A small spectrogram enhancement model, trained from scratch.
Model: arch unet, norm groupnorm, widths [96, 192, 384].
Training: normuon at rate 0.0054, 19100 steps, batches of 48.
Rows from block 7 of a small spectrogram enhancement model, named by matrix and row number. Rows with one number belong to one channel. Each number is 128 + 32 x the weight over its row's rms, rounded and kept within 0 to 255. All counts start at 0. Numbers have three digits each.
After each channel's rows are labels from the 100 clips, of 14976, where the channel reaches its highest value: "lies over" is the class under the peak; "strongest on" is what is common among them. Only what is clearly more common there than usual is listed. The data: babble in 24 made-up languages, each with its own sounds, syllables and stress or tones, from a formant synthesiser.
# convs0: first 3x3 conv (model.mid.1.convs.0.weight, 384x384x3x3, each kernel summed), inputs 192-287
# convs1: second 3x3 conv (model.mid.1.convs.1.weight, 384x384x3x3, transposed, each kernel summed), outputs 192-287

convs0.120:045121166139186136121110116146123178136134129118114092143141147114109255129130126095117119120147112098137129156116122079135106115113121068137076118136119089112105131099132137093143127140128132109125124134104082129110116097115094147071114124119105120131099093141118121153128116129126174138
convs1.120:223131116142209107140136141108115154122112165129145172224127118119143048124093091151121140128096131148122111129200110235140113129105130100152130100119117129104156135109126116133093109090148113174176144101147096108116104198121128111185106119111166098117138161193135098081101123108149208136
lies over: silence
strongest on: thin (high-pass); pink noise; rumble

convs0.44:112100122132180119114146139112105133098119106108143110128097102119116193112126095076155126154138087132132095142054114069103118129094110000156079114115121099151133134159129102165104128120127140080160108135118101126123129060123129107124107121125105114079159162131100107123164129125113167127
convs1.44:223167183152155144133139138153131134124121180164173132204120148163131091124115134191136149114125149114140123136200129224183109141148172179158179128138164153122165113134180137135070131107132088129221132096176109125151106196168101175133121149143181173172135122115176131099074148121113132134
lies over: silence
strongest on: thin (high-pass); pink noise

convs0.82:084140082075138148095152147162111126143134182157134128127106135117153102104132123097102133088140151120121150107077158088109153134106112190134102124127076143128145115095143123103183107138111094105071145099126148126090158069123114113114104152115045124136065193147078094155147157112148077131
convs1.82:228173169141174121137057085099151154155120104140135133184120124143134105145122134107165125127169109152138130156199078161206123180138132120121151112114161135127184186187121136102055128117094130135185139126083127114158091156141121171189175100148072125157144108120160141096095079115151130078
lies over: /æ/
strongest on: voice: high voice; /æ/

convs0.294:215141162128197129150139092147138146139097154129097140142156154147108134152108138111104146121125190044128130140140148210052149086155121152128105126142151120118160128123147135097084152136106103130097102098188075120114105105135177086196128135148127135117081152138099090078111122133113109106
convs1.294:123101132136102160070129151144118102104091126149073115109152125102121133069119109116144151104110137184098108085179094168130121117132107113073123098127076119129112123108126098123080094086106150123178126112116118119107157236062093086085129089134191079119135184169119144133082091095089058131
lies over: silence
strongest on: mains hum; thin (high-pass)

convs0.124:050114223123162113137124087119134199139130125105077104177132122129094255127112131101145107145136085154152113113104129050074144102092111041123110114120121113157069147132123133094103145125119134078117135128156129128162108085080112113148135127127125109124138090199134126117115173134113154125
convs1.124:245114132146222142137121137127128156093144156129198136213136104123147054147100103170108132136087154134124095139194101235153122106124123168153128123135115130132164148132136111145120135119120126149170133105190111105122118205170126138200110147114181107096142144163150135090063119124142177154
lies over: silence
strongest on: thin (high-pass); pink noise

convs0.108:134133141162098120089119170105153126133113090135109177142089191157165149100160149192143125160109125110056127104162096096099143133142160195114140134156153224124090108129107139182132111155144108088140132114098243129133104189136108123166152142144153175150168097116124159128159113130109151064
convs1.108:176137079083198139134084103129119148129139129126120168190151125095106107145144137125135132167158136120141093104099130136185116108118117132112107125164099127127170175138142122091144152178107151162138125097154082124115143115156148148108116175129064141135122132128115114145154149154152140179
lies over: silence
strongest on: mains hum

convs0.12:080133072105076124151175117143161070125130145138134041110155158128161048144148143155168135146128136131163130134131141105075158128167135093166164128126118151119201126170152131160152115147111178193129110163167120126120154133115146089084142149135042113127149131195136114123116134128136255148
convs1.12:099112135140134108149081197164103115108146080128121131122151043154112201172112111137142138116129125097139110150089133104181086156080119155115110180097173053188055167092119116119120111079138113123077102148109087153157108121090168151107104099126112116123079137123119182194082120139141081144
lies over: /u/
strongest on: /u/

convs0.349:115139084138115135122137158117138066134121135131146104052120130146116053124117138139140128106130140136085131102124141195131127117137133194113145118104132099120106115148131121137133123117103103144133141115074097126144114141115110136103138120127138123119147147140128114135150136124101182108
convs1.349:155088206101205111137120122094130145141129121101111171185151110098120161086126131110111101122126112139186087108130111135091069115115110074130114125149161160132149145149148129145151101140198132187153117156155078110136123088085153079085104122147148119144096141143129101126112133102150104164
lies over: silence
strongest on: thin (high-pass)

convs0.90:118149050118148182110145171160137091172068103144143132110103168118150082121164139152118175129160173093130148132131156159154166139111142162128117107106071134140114079071098088147117111151087086113117112104150147120104105097149093138086127117094078099151052188140088136139094137116132060096
convs1.90:163150193116142135145120063145146138153131086154109149126158185127153128162081131106114157125143123181144168125157112119127135127139159085147156095106167107124158176173140150100099153140111137095157125124112129130154141097119118194171166120153087135189137108108150119151124139114153109090
lies over: /æ/
strongest on: /æ/; voice: high voice

convs0.97:154151125083130139089128169153109179121099175137142139140094190113133125150175157101138119206152160188076147116096139055095186119133137098168135112146164117135087175097099128182194126153150131089081126145134168154141157153104126120095128131139102132144177103220169157184193193132097227132
convs1.97:211123122147232134119108101132127157081150119131162147195151115146168001119095099166110150113102127126116066124168109202172138138116144132116112123165120111175167160179146151136073177185115153153141094121177141109172143188192104186182145188143190147128147137175142159075042143149157162149
lies over: silence
strongest on: mains hum; thin (high-pass)

convs0.109:139129109126153148113134158098128107145098180110118165151135190130101132128132150110107129157110135153130111108143109145165120159096118193136127125120145135111137099091119159163170118126116136123000186136149158125145129126086165100066137158123161113123198092109157124127137152120118035160
convs1.109:117171147071163127162054087126135146132122151109159155141094144099145172198068140116138156170149111137107147170128141148155155117099102134128123110180114100118083138120171118097148185177125131106213153110128091179146175159113115202078112138188128161138134101111109152116153110133135159127
lies over: silence
strongest on: mains hum

convs0.354:129115146089200158101115157122120164108083090094178125090128100132151067132106092069118092169145124136153104138173091152053107124091120089130134142123139179115176117140140120197160115138105082076090120125196068114135139123147143080059150158137093160117109162117195151152151121140132043113
convs1.354:138163068121082116155089136119092127160089176155081181153157146118111088114132127111103141123106110191120127161156123143110143153123133076181128122134189107151137154071181171151183150131197124105155148144110124166153139125147103127099098162182159110147095174168140144113189137149133113150
lies over: silence
strongest on: thin (high-pass)

convs0.114:151132114151143137115128167108110158137110139125123153138155157136138103150121135120101131148099132136118121135142145097198118128111134129094147132138158151139111101138116153199126129118174116143004178139163124131157131126117137047091113141140163153136196056108156144126139144131101063099
convs1.114:116166153068154099152086069111111146116082170089150126123092131131107176139116145125128160118183122139085118127118146103101150094105122112126180132151133083151130143142179155103134189205142136116225087117140129172169155127151135195104140171166091143159162102099112143130168129155129124193
lies over: silence
strongest on: voice: deep voice

convs0.300:135099142102211132118123148117140169127113132139148110130140128141137188150132147232117171141120180166062125158170151152191134149134120108118149113118125125149158143097139113057160142134138187170077110100146172132125161122137101122151115115129134094132129137135085157114141126132057174116
convs1.300:130115114146071084157109155106093144143149113130157157133133085137175051109117122120145062175148116152153100112099162112137117093114132144105105103058141150101108147182164098161061130098099065179168124101122087059126096116105170139097083100124161146131128121086126086074104135132160122125
lies over: /aʊ/
strongest on: /aʊ/; clipping

convs0.242:085131081135233121129138125128130093117076140132116168047155122137111099105111137100134138108110135160132143132155132141097133136146139116122164138139124093137109087135126145163176138114111138137127107162089100129151127110128106114136132133142162164143132085099112105153188149133075194132
convs1.242:149122167113104149157154118115160095130123110114148133154105112105189145112092118142157140166125096118122112121066092112127117083130144168124127087102116143124198135189112062108040114167119158157134148125169153113116142193127176114211152110114134103120174084132131162078085111132162197140
lies over: silence
strongest on: white noise

convs0.284:040128033104194151113170127117126191130098189132128178061164121112104095116105132136125110108109167193136123115153142128106122135131117133143138111135137084173118109068180136128152147166115113158092163118078096122142129105133131194103148154142112125127083107140114121172131154134133170156
convs1.284:166159166093053130173106129126150092108117125122125125162105097122156188140119121153150169167157086072073163109049109068101070114159176195130123118158109166085174130159088107105051118133130119196165131123166137102109146150125138107189143074105129113127179105138103164082112116124121135116
lies over: silence
strongest on: mains hum

convs0.96:033124125103134111114115111112115074117159111118146060162121118108126179132115129077108116100119086146122107100090112116125115139106126134092119128134133137092138131103122105117125110120133126087113094130090062123116121105131143148007113121123110127135111118097148129121102125130100156148
convs1.96:156163114093178132114073104110126093099096120106114139174148119074104121133129158133125118136112145091133092116125104161109094117136114095113130089151140090092123135124114117112166131162153128227138173109162067109119122183127132119168153135147122098143061123157108119138164108112139130107
lies over: silence
strongest on: thin (high-pass)

convs0.357:105129084191141139168143117162119067150076095114122133100100158149121097146079124157116149100139083109061141136136125193077167129146148091125135155124132173094112101122123161121094138122131139132146111094107175124115105228118149118107101116121151139122127185107145107107153080129131089111
convs1.357:219100212130216143137117141126134178136142152128156180237184126111131103152141126163104098153111115138161102143171128145147084117134139125125151136135155087146159145143152112131149127134122140126129099164170090114156139063122113126153106137151165139136136099141118127125096147166126127171
lies over: silence
strongest on: thin (high-pass)

convs0.89:045128194138151137121116142140119138120131148096121109149107081102162186081112089124132092170099075105215086087101121031109092089075101071114109116111119078149151111076153129099149115117124138089204133109135108116118109085107148082173148109107149146157106072072132148136136130125150188125
convs1.89:215143180198218128137122126147159147139171118172184175177119121186155034159129141159164137164157138144148160135180139204194159157144153169155174145119154175143143146193161102130090125117088111156182153130161137104132132165154097162141127149150144126140120096090180113104083165146154142122
lies over: silence
strongest on: thin (high-pass); pink noise

convs0.174:053094110112156117083116208135128074148133096135069085111162148122138170123130135181150117070152142131185146120099134131149136163082118184097144109121131175151135123135181129152073123122113140103133139167049152130088127041093101090151136118109112118135136088102140100119156100133132084115
convs1.174:110161117106152108178065077108128159145127158158079137118069141114146092109163159100111128158158156169160174123193127077109129176134131169135158144100121113072146140135082120082127147153135094186131146089164142097132143195115115144117118093144098123072142138131107174084109129123153161102
lies over: silence
strongest on: mains hum

convs0.28:138129197162082202085142125147119136123207113130174155163137111116150218159147174162096111170152099123189130165182113086134165157168140173106160120155186191166134133177147153129143125137128110103100089136132193123111121054117125152123106115140127173137110197151123106124206065123164076120
convs1.28:146104048102121116176165139132154144128072174116101098150152106139110105127120140127146102140120154158081089061097151123094120091117114113127081129107112192097115115091123140121147127127130090162141165119113063101141101208099148100108131169116169076090122161124108114114093160156118089163
lies over: /æ/
strongest on: /æ/

convs0.99:182111103083079100117127115104111059139135099148124164138135154132126100121128135152172134125134152144098125133171135173163148153099093170148127126123110140117131094164132135169137123135107111174043171147128100118113132116129147107109140126111202130118174038146140131098085135121106028083
convs1.99:094163124042164117115081111146090138067125146115127164145104184113120119148152147102104149136138127124160118130131155100104138106107156129111124117202159086151118131129196163101132200176142146090178150124149109175137153116131139166154136181183121114149139151157118153113161140146155143168
lies over: silence
strongest on: mains hum; thin (high-pass)

convs0.42:178135113177082095147111152113104063109086115105153106099085136123099100167109108147112122137110138127089143104108108127147130157124119095135115147139129159147120102118122096110080125132093084139120107134068136121098123117122168128127154120106131139097130109123152119108123088131086243123
convs1.42:189117226152222142144110153121135157125142111110154163196155122127157160105097081172093138112108091107137105114116109157147100082123137172126116118126136153126181149138124143158104156138132141153152129137123080104143101117095120113140158126117109147136122090109137150138092174118149125158
lies over: silence
strongest on: thin (high-pass); pink noise

convs0.115:007124191096122159134118127121122147135106150113160106155150153120131141121141135088151135171175105160107127106126140068084145169089126100132111124160123127124085144145105156168152131122155170088150174116106107131169139127094159118083140158137188115139140133171128127136155142124128175140
convs1.115:227145111110189105115098138118106136112115163129116176224147118094130086087123123162076144093086155110127087131174126228122104113126106090135132109151126141120172123124166110127108122131159104151193140088156112131130132189141126136183125141159137124135084179158117101098144125141139111133
lies over: silence
strongest on: thin (high-pass)

convs0.256:079136166136255112131138135145141129131108146124136139067158159139120157132131146094137131114140140162122115161150139121104131144143133117126141137130140138119133118057137140170178133133137109101143141139121133135140128156125125126139118130155137129134128190123140143155181158131117184134
convs1.256:173113155108108128161145113111162135101155119119176140169092100087138109097103104147150092170109107128118095093105101171152102053134134171160120105121127149152185146200151095126069140112116126208120138142193153107121123198151156129185133122128132108128198068135137145064060130146153241127
lies over: silence
strongest on: white noise

convs0.111:192127098125116117087143118071101121141135105132152195164112107142118064131160109175121120142099115124025138134142135129163133183103121186080132149134164141124132114149104163186105130127129144151047154137062145126133101147139154125165137122122172146132157091100156168155110128133077063091
convs1.111:119125138079159121145071108143117112117083158109103159114144160117140130113106173072101133133124129166133137114134155078100134101090137131118137110134127087128127112139195115101161174198164135121170119113157119170150135099121098141123145179189079118145111111145083133117176140148175126171
lies over: silence
strongest on: voice: deep voice

convs0.183:027142043115039145120147166113133151120172091122107116108117078142156106138139119122166156096109171046113142114094096176119127151169101151199144147139147175141072140102139161150045136109151149108114108151086158124127131029170100114133142127112195191117119124144137111140197089142096114063
convs1.183:127175085077138165150061094106141142147102202151117125114084163116095102118135161127119131136150176125111111131192146101134102175108088172105180139137115109070127120107128134112187160132117093135189135093145142137154109193099169123147115122147079113146200125088108154088114146132154118121
lies over: silence
strongest on: mains hum

convs0.363:110152144095132140141116146161161159130050147165127150172202128169161166175131126086169159165100121134140140205123146083063139135138135159139157158128146191111145125123171149167151162141159132087174069122125133130114108174101129102142111138124136117125143102085125169151191135158155088136
convs1.363:156120117179125125146148157120161100158134137132109139133105154118120139086173136135106129146117138179131135111135153126102143155144160102190149144159161103135144144092183119154138119094136098103127139123153166132120099081093167109044102161147169098121145199238133126126135116138130116155
lies over: silence
strongest on: thin (high-pass); mains hum